{"input": "log_mel", "targets": ["number of effects"], "num_classes": 4, "embedding_dim": 192, "norm_position": "pre", "parallel_block": false, "inner_norm": false, "muon_scale": "spectral", "momentum": 0.9, "batch_size": 64, "epochs": 30.6, "warmup_steps": 930}
Rows from block 9, named by matrix and row number. Rows with one number belong to one neuron. Each number is 200 + 20 x the weight over its row's rms, rounded and kept within 0 to 999. All counts start at 0. After the name is the row's rms in percent of the matrix's.
# fc1: MLP up (model.blocks.9.mlp.fc1.weight, 512x128), inputs 0-127
# fc2: MLP down (model.blocks.9.mlp.fc2.weight, 128x512, transposed), outputs 0-127
fc1.393,039,189,188,155,197,196,209,219,203,179,201,184,185,201,195,222,225,253,206,179,215,201,193,182,233,215,175,196,209,188,223,198,180,233,144,225,210,190,170,193,206,182,192,206,170,226,190,213,217,212,208,222,207,229,201,197,197,176,182,172,201,170,220,211,193,212,238,218,230,232,219,215,210,197,195,187,209,165,150,196,165,196,198,185,185,194,192,170,208,142,210,210,182,193,196,208,193,195,224,215,196,202,206,226,217,212,236,216,209,214,214,223,220,176,198,191,180,211,217,212,243,227,213,206,167,187,199,202,197
fc2.393,049,178,219,227,235,222,192,207,189,216,189,202,216,210,166,216,201,183,182,233,224,202,208,147,197,179,153,197,167,193,204,205,205,218,194,191,193,202,174,205,189,211,187,215,224,192,191,175,187,221,202,204,200,194,194,201,194,233,245,170,208,223,180,189,188,196,217,200,223,208,183,182,214,188,188,212,193,202,178,204,207,221,220,229,280,165,212,199,222,192,209,194,179,173,183,215,201,186,205,202,206,223,198,191,175,215,193,176,208,201,225,213,188,197,192,227,223,228,219,141,158,229,208,196,199,201,214,191,226
fc1.394,096,185,181,191,204,178,161,214,182,176,227,219,184,193,199,227,189,184,193,190,203,203,158,215,193,193,206,182,231,231,217,223,190,169,179,206,197,202,215,209,210,183,245,212,162,200,221,188,195,196,212,169,194,166,229,205,222,246,174,187,209,217,201,212,216,211,187,213,198,214,225,169,169,225,221,168,162,227,194,182,237,250,189,197,224,183,203,221,215,177,188,179,198,196,194,215,222,215,189,204,191,186,228,223,209,186,183,184,202,237,177,224,221,208,220,228,200,174,184,191,244,194,196,194,204,203,203,192,221
fc2.394,096,221,190,194,193,204,168,184,210,192,188,213,193,236,189,151,207,215,187,206,214,209,190,202,193,215,201,204,213,222,189,194,224,222,223,173,195,194,210,159,192,231,199,163,186,206,220,240,227,194,217,214,191,196,178,202,169,204,202,206,198,192,171,205,185,215,197,199,201,188,154,227,201,189,177,211,195,191,257,222,203,180,199,210,179,205,241,190,184,193,230,189,187,218,207,189,174,188,179,202,218,262,196,191,225,211,217,193,196,190,224,216,199,171,214,209,188,218,228,246,203,221,173,157,221,169,201,196,164
fc1.395,118,199,164,200,208,201,197,200,204,191,235,214,219,183,206,182,200,150,232,253,165,226,195,222,209,230,174,197,173,214,243,210,180,187,191,195,226,232,161,207,219,187,199,223,197,221,220,199,185,216,185,200,204,209,208,171,195,196,194,180,226,190,217,215,219,216,200,201,209,199,207,209,208,239,189,236,153,221,219,182,220,207,228,191,200,191,218,209,205,156,230,215,171,201,180,217,212,199,159,201,180,229,220,229,213,184,207,239,177,228,217,193,220,204,186,204,199,191,212,192,231,204,194,223,185,214,207,208,204
fc2.395,114,177,179,199,200,233,180,203,163,213,198,156,178,185,214,224,208,199,175,178,186,218,195,218,207,197,198,191,184,143,200,206,217,209,185,167,179,203,231,207,185,189,194,191,188,257,180,208,213,197,198,220,207,177,199,250,176,211,206,207,199,206,199,207,183,162,189,199,197,206,190,229,199,211,234,183,203,176,212,226,248,216,205,163,186,202,211,173,165,190,221,202,193,205,182,207,159,185,209,210,216,195,200,220,175,195,193,180,213,182,169,164,200,191,222,211,183,211,174,241,199,219,217,182,195,233,219,185,187
fc1.396,148,222,177,231,201,217,186,195,185,175,188,190,155,196,193,184,228,200,199,182,206,183,205,213,191,210,188,185,182,202,217,178,183,210,169,199,230,200,195,193,213,179,214,195,211,184,230,194,172,236,228,211,211,159,200,191,192,188,170,187,228,186,211,175,187,170,190,217,175,213,220,196,216,163,203,195,175,158,181,202,195,249,196,217,195,204,202,203,180,217,198,189,203,131,230,179,230,223,159,205,225,202,194,219,210,190,198,180,182,215,201,203,162,198,170,208,183,195,161,198,170,189,218,199,221,229,179,206,204
fc2.396,139,196,195,190,194,189,204,184,198,195,169,191,211,192,208,228,203,190,175,171,191,176,194,236,214,210,189,182,224,187,223,190,153,174,176,265,199,256,142,209,175,202,221,218,219,218,210,196,215,203,196,153,200,203,163,203,214,227,240,197,201,210,192,184,216,194,185,194,209,200,180,234,196,188,206,187,209,203,205,196,225,174,200,218,207,205,189,207,208,210,196,216,191,214,194,182,184,190,250,186,193,166,196,208,241,198,219,185,218,164,215,225,194,226,238,213,200,163,215,192,199,190,176,211,191,196,196,207,215
fc1.397,092,218,203,179,214,189,231,206,225,171,195,214,203,208,193,221,191,193,192,220,227,210,191,191,204,235,219,162,216,194,180,165,197,189,175,183,190,239,188,182,194,206,179,190,201,230,200,190,190,216,203,228,196,213,175,202,232,206,169,231,175,203,215,195,220,219,206,198,194,188,184,220,214,227,218,219,179,185,212,178,211,182,202,203,218,222,189,181,219,233,180,210,248,166,210,251,190,193,213,199,206,183,188,184,178,200,210,208,190,174,181,221,202,172,228,165,195,198,257,214,208,146,195,205,233,203,198,240,213
fc2.397,095,228,206,209,172,179,211,190,195,204,229,229,199,201,210,243,165,206,222,187,201,200,190,220,203,205,198,198,190,205,186,141,129,196,229,212,228,213,195,190,185,213,216,226,194,178,198,237,174,194,216,168,179,205,175,177,201,193,176,198,204,193,183,185,207,168,211,195,193,237,221,199,204,200,192,195,199,176,188,210,201,213,196,145,174,212,193,234,197,182,240,156,214,219,193,191,189,203,236,228,216,195,200,219,235,173,213,171,209,227,189,187,196,205,200,202,200,220,207,212,199,241,193,202,188,203,210,220,212
fc1.398,065,196,207,233,223,203,213,177,160,191,177,201,223,219,181,202,223,192,183,200,230,202,154,219,205,191,191,213,207,221,172,181,187,154,220,166,232,219,176,195,228,200,198,230,193,195,218,197,225,216,216,224,187,172,200,225,197,213,201,207,195,208,198,234,229,208,227,213,212,194,211,186,184,201,166,170,218,185,175,229,212,187,218,226,216,201,207,191,202,178,217,195,219,201,167,193,230,185,207,157,198,174,211,168,222,234,220,221,202,229,224,196,212,256,201,213,199,199,185,186,219,195,182,209,203,193,242,187,215
fc2.398,067,169,211,214,191,183,199,192,238,203,225,194,206,172,197,174,193,186,237,174,181,209,195,196,196,185,220,227,199,176,191,203,193,231,227,209,203,157,191,188,180,212,160,167,200,203,205,200,205,202,253,194,222,203,219,187,199,163,212,180,207,168,216,224,186,167,168,166,196,195,208,203,197,216,199,201,187,176,208,213,200,198,202,193,187,214,177,178,173,182,217,223,214,188,197,252,227,226,204,212,189,235,201,207,157,206,251,192,191,205,165,209,196,189,187,204,171,203,217,194,225,164,206,183,214,174,231,213,218
fc1.399,073,232,199,220,217,214,239,220,205,190,204,190,159,199,201,183,181,189,212,202,203,184,178,210,193,188,264,201,180,216,180,187,209,221,200,221,218,204,169,191,197,181,192,222,210,186,217,169,188,177,210,217,201,199,189,216,195,190,193,199,216,276,209,163,218,230,173,187,214,193,198,218,196,163,234,178,205,237,216,187,177,181,191,187,189,205,184,231,233,208,203,195,218,188,208,200,220,215,166,214,175,193,231,226,150,191,194,196,230,232,187,194,201,189,216,183,191,225,201,206,190,214,184,202,180,228,190,201,212
fc2.399,081,214,217,227,240,194,216,159,258,232,186,218,198,204,201,223,210,211,217,187,206,205,225,198,180,182,209,185,209,228,211,224,197,231,195,205,194,180,171,195,214,197,175,175,212,207,189,200,177,194,234,186,206,183,234,210,194,171,219,241,198,184,193,237,209,178,202,206,183,184,179,149,206,183,218,221,202,205,192,204,213,227,198,222,216,186,205,209,206,197,206,206,192,195,198,185,163,231,245,203,216,223,199,198,221,190,187,250,197,179,192,218,180,183,188,182,166,175,188,179,233,196,176,202,165,214,198,227,222
fc1.400,072,198,202,209,192,216,238,223,158,182,235,197,204,230,193,202,181,230,204,223,215,223,231,209,183,202,184,207,205,215,196,239,207,240,210,197,227,209,186,164,202,253,217,191,187,170,204,208,197,206,191,209,243,169,196,200,189,182,204,256,218,197,193,200,213,199,194,221,206,194,206,221,201,202,194,237,202,218,185,233,165,231,213,207,215,208,205,221,185,215,196,245,213,192,205,153,205,221,223,157,195,166,221,218,198,201,177,196,242,205,203,201,232,187,186,192,183,209,202,192,198,206,198,181,194,223,203,227,198
fc2.400,084,175,183,214,200,201,188,149,183,234,209,184,177,151,175,185,212,184,163,211,162,199,171,173,214,205,184,177,178,209,175,166,214,158,213,187,199,217,190,195,192,163,199,236,186,240,183,188,237,197,201,207,186,199,209,211,174,231,175,191,197,207,200,195,223,200,198,202,215,165,218,215,185,210,210,188,197,186,199,208,176,236,199,205,185,205,205,208,199,225,171,182,232,204,180,241,186,208,201,205,192,210,210,207,193,199,234,170,211,207,221,189,205,209,181,202,189,150,215,158,189,191,201,202,191,197,174,178,237
fc1.401,088,189,187,184,247,238,156,201,231,179,220,217,205,214,224,176,201,184,180,208,184,191,207,191,239,188,186,220,191,219,194,200,192,200,181,206,181,210,178,198,177,190,185,189,204,190,209,212,225,220,167,208,197,221,213,173,179,196,238,210,211,189,203,212,205,188,169,190,185,191,221,224,197,174,221,241,194,192,204,180,208,189,210,190,186,197,174,175,203,182,187,247,216,240,188,232,240,176,225,201,243,200,184,203,226,253,192,192,197,238,192,169,185,172,194,205,229,197,178,182,227,193,173,205,202,216,193,200,195
fc2.401,086,201,192,199,167,232,227,193,171,201,197,193,199,198,148,209,194,205,195,206,193,244,217,219,205,208,222,227,204,176,174,229,194,183,216,150,226,197,210,191,219,169,211,188,204,218,224,180,188,204,155,216,201,195,170,209,188,175,229,189,203,176,207,188,155,228,217,175,196,214,195,198,196,221,172,166,208,191,172,189,196,206,217,207,176,203,204,172,201,221,156,193,187,179,210,189,199,196,165,203,153,215,205,190,206,213,178,206,192,177,199,218,177,214,181,221,205,149,226,184,215,238,183,207,187,210,191,210,196
fc1.402,089,200,214,202,216,188,218,218,251,214,189,198,211,184,225,195,175,203,176,204,218,198,144,209,216,200,184,187,214,232,206,221,178,191,181,150,222,212,224,163,218,178,203,186,207,234,195,185,215,173,214,218,181,180,235,201,204,192,220,178,152,220,205,222,175,188,196,215,186,209,218,213,202,222,196,180,188,197,187,192,227,201,227,209,193,231,224,196,177,186,225,180,236,194,169,217,186,197,208,212,191,193,200,246,184,209,221,198,198,220,189,199,190,170,183,193,172,164,209,169,173,191,195,248,194,204,192,199,181
fc2.402,101,229,200,214,225,183,215,225,209,215,202,240,173,199,211,172,207,219,205,212,217,176,228,191,156,186,219,193,190,218,210,205,245,212,205,187,164,207,175,202,143,247,182,183,201,160,199,210,187,198,208,196,206,213,197,205,200,172,204,186,205,174,186,211,222,199,199,216,194,229,219,260,201,193,206,183,181,200,208,209,183,215,197,201,219,194,213,201,209,201,208,202,156,219,172,193,212,189,209,197,208,219,193,182,218,183,231,214,210,175,202,226,190,185,211,257,215,215,193,197,190,150,183,173,169,227,196,196,205
fc1.403,160,228,228,142,175,204,207,197,211,170,208,205,213,215,167,206,239,221,169,183,214,192,186,247,216,234,203,218,235,205,213,191,233,192,212,232,206,186,229,213,192,186,207,207,191,207,200,182,155,240,187,200,215,190,180,206,206,218,207,198,216,210,197,221,212,197,212,224,163,193,166,208,197,232,196,197,206,193,191,204,205,245,196,175,218,196,215,181,174,209,233,187,224,203,173,157,186,217,193,240,166,203,149,172,205,189,187,191,212,215,209,205,199,193,189,162,198,190,190,203,182,196,206,215,204,202,190,191,200
fc2.403,141,227,202,188,191,184,171,217,188,185,186,195,198,177,177,220,214,194,187,170,190,248,198,192,190,156,188,169,194,194,189,210,211,194,165,143,188,166,188,202,151,208,191,176,195,154,177,176,187,190,177,213,189,197,197,199,175,211,194,192,203,173,174,215,216,216,180,191,183,188,201,172,201,198,208,205,225,188,190,227,177,197,198,203,186,179,225,202,218,208,207,184,205,196,254,190,168,224,201,219,194,197,209,209,206,209,216,190,238,176,232,263,182,185,214,207,182,192,223,210,199,197,179,177,197,172,208,177,188
fc1.405,143,163,176,207,192,180,209,186,213,206,177,212,199,181,171,178,176,178,235,185,224,194,168,199,183,214,186,194,216,202,190,186,192,192,201,154,188,212,197,230,193,191,248,177,206,212,194,221,193,193,184,168,214,189,191,187,212,211,206,182,173,211,172,148,189,176,221,187,142,210,185,193,189,208,202,203,143,205,215,209,172,197,192,239,224,187,198,202,200,215,191,245,222,212,218,223,209,222,221,201,197,183,222,234,202,176,172,186,175,163,186,199,192,215,173,196,201,212,214,197,194,180,199,179,235,207,195,207,180
fc2.405,137,252,217,216,220,218,222,223,186,203,175,211,180,219,200,218,207,179,202,279,231,207,185,215,187,208,204,199,212,205,199,213,199,199,215,219,222,126,206,189,203,197,199,219,189,170,217,182,178,201,209,212,172,201,172,198,176,179,176,174,188,208,218,217,186,191,203,203,208,193,198,215,204,199,217,184,242,177,180,202,207,207,193,166,174,216,210,210,193,146,206,215,207,206,173,201,183,186,179,205,205,193,200,197,202,199,216,199,190,205,201,228,233,167,242,165,174,196,207,206,176,216,206,220,205,216,229,204,213
fc1.406,050,241,198,210,192,172,178,209,197,245,247,206,164,222,218,210,206,196,184,196,189,193,205,201,224,209,201,185,191,181,200,175,207,181,159,229,191,230,181,190,187,188,204,205,208,220,190,162,195,216,223,213,188,201,197,205,211,194,190,222,199,221,231,183,189,207,179,214,215,184,227,210,179,174,222,212,207,163,175,206,189,216,206,150,204,216,212,193,183,215,178,196,193,194,172,183,183,207,194,236,191,222,199,207,190,192,187,187,222,193,190,184,208,214,267,182,241,187,213,198,216,200,199,193,236,175,212,138,189
fc2.406,049,189,219,197,178,252,239,198,205,155,204,197,166,196,169,164,201,198,210,205,198,158,176,204,210,213,179,193,186,174,197,197,220,196,197,205,187,189,199,194,229,227,234,181,188,162,217,225,190,199,206,187,172,180,184,223,230,223,219,189,198,195,213,198,165,199,186,204,183,228,187,204,210,194,228,198,200,210,182,207,208,197,186,200,225,185,198,204,188,232,215,219,217,207,156,217,211,201,167,191,205,171,203,174,211,189,240,193,187,238,156,224,212,226,181,232,197,234,221,225,170,195,176,203,190,215,178,183,197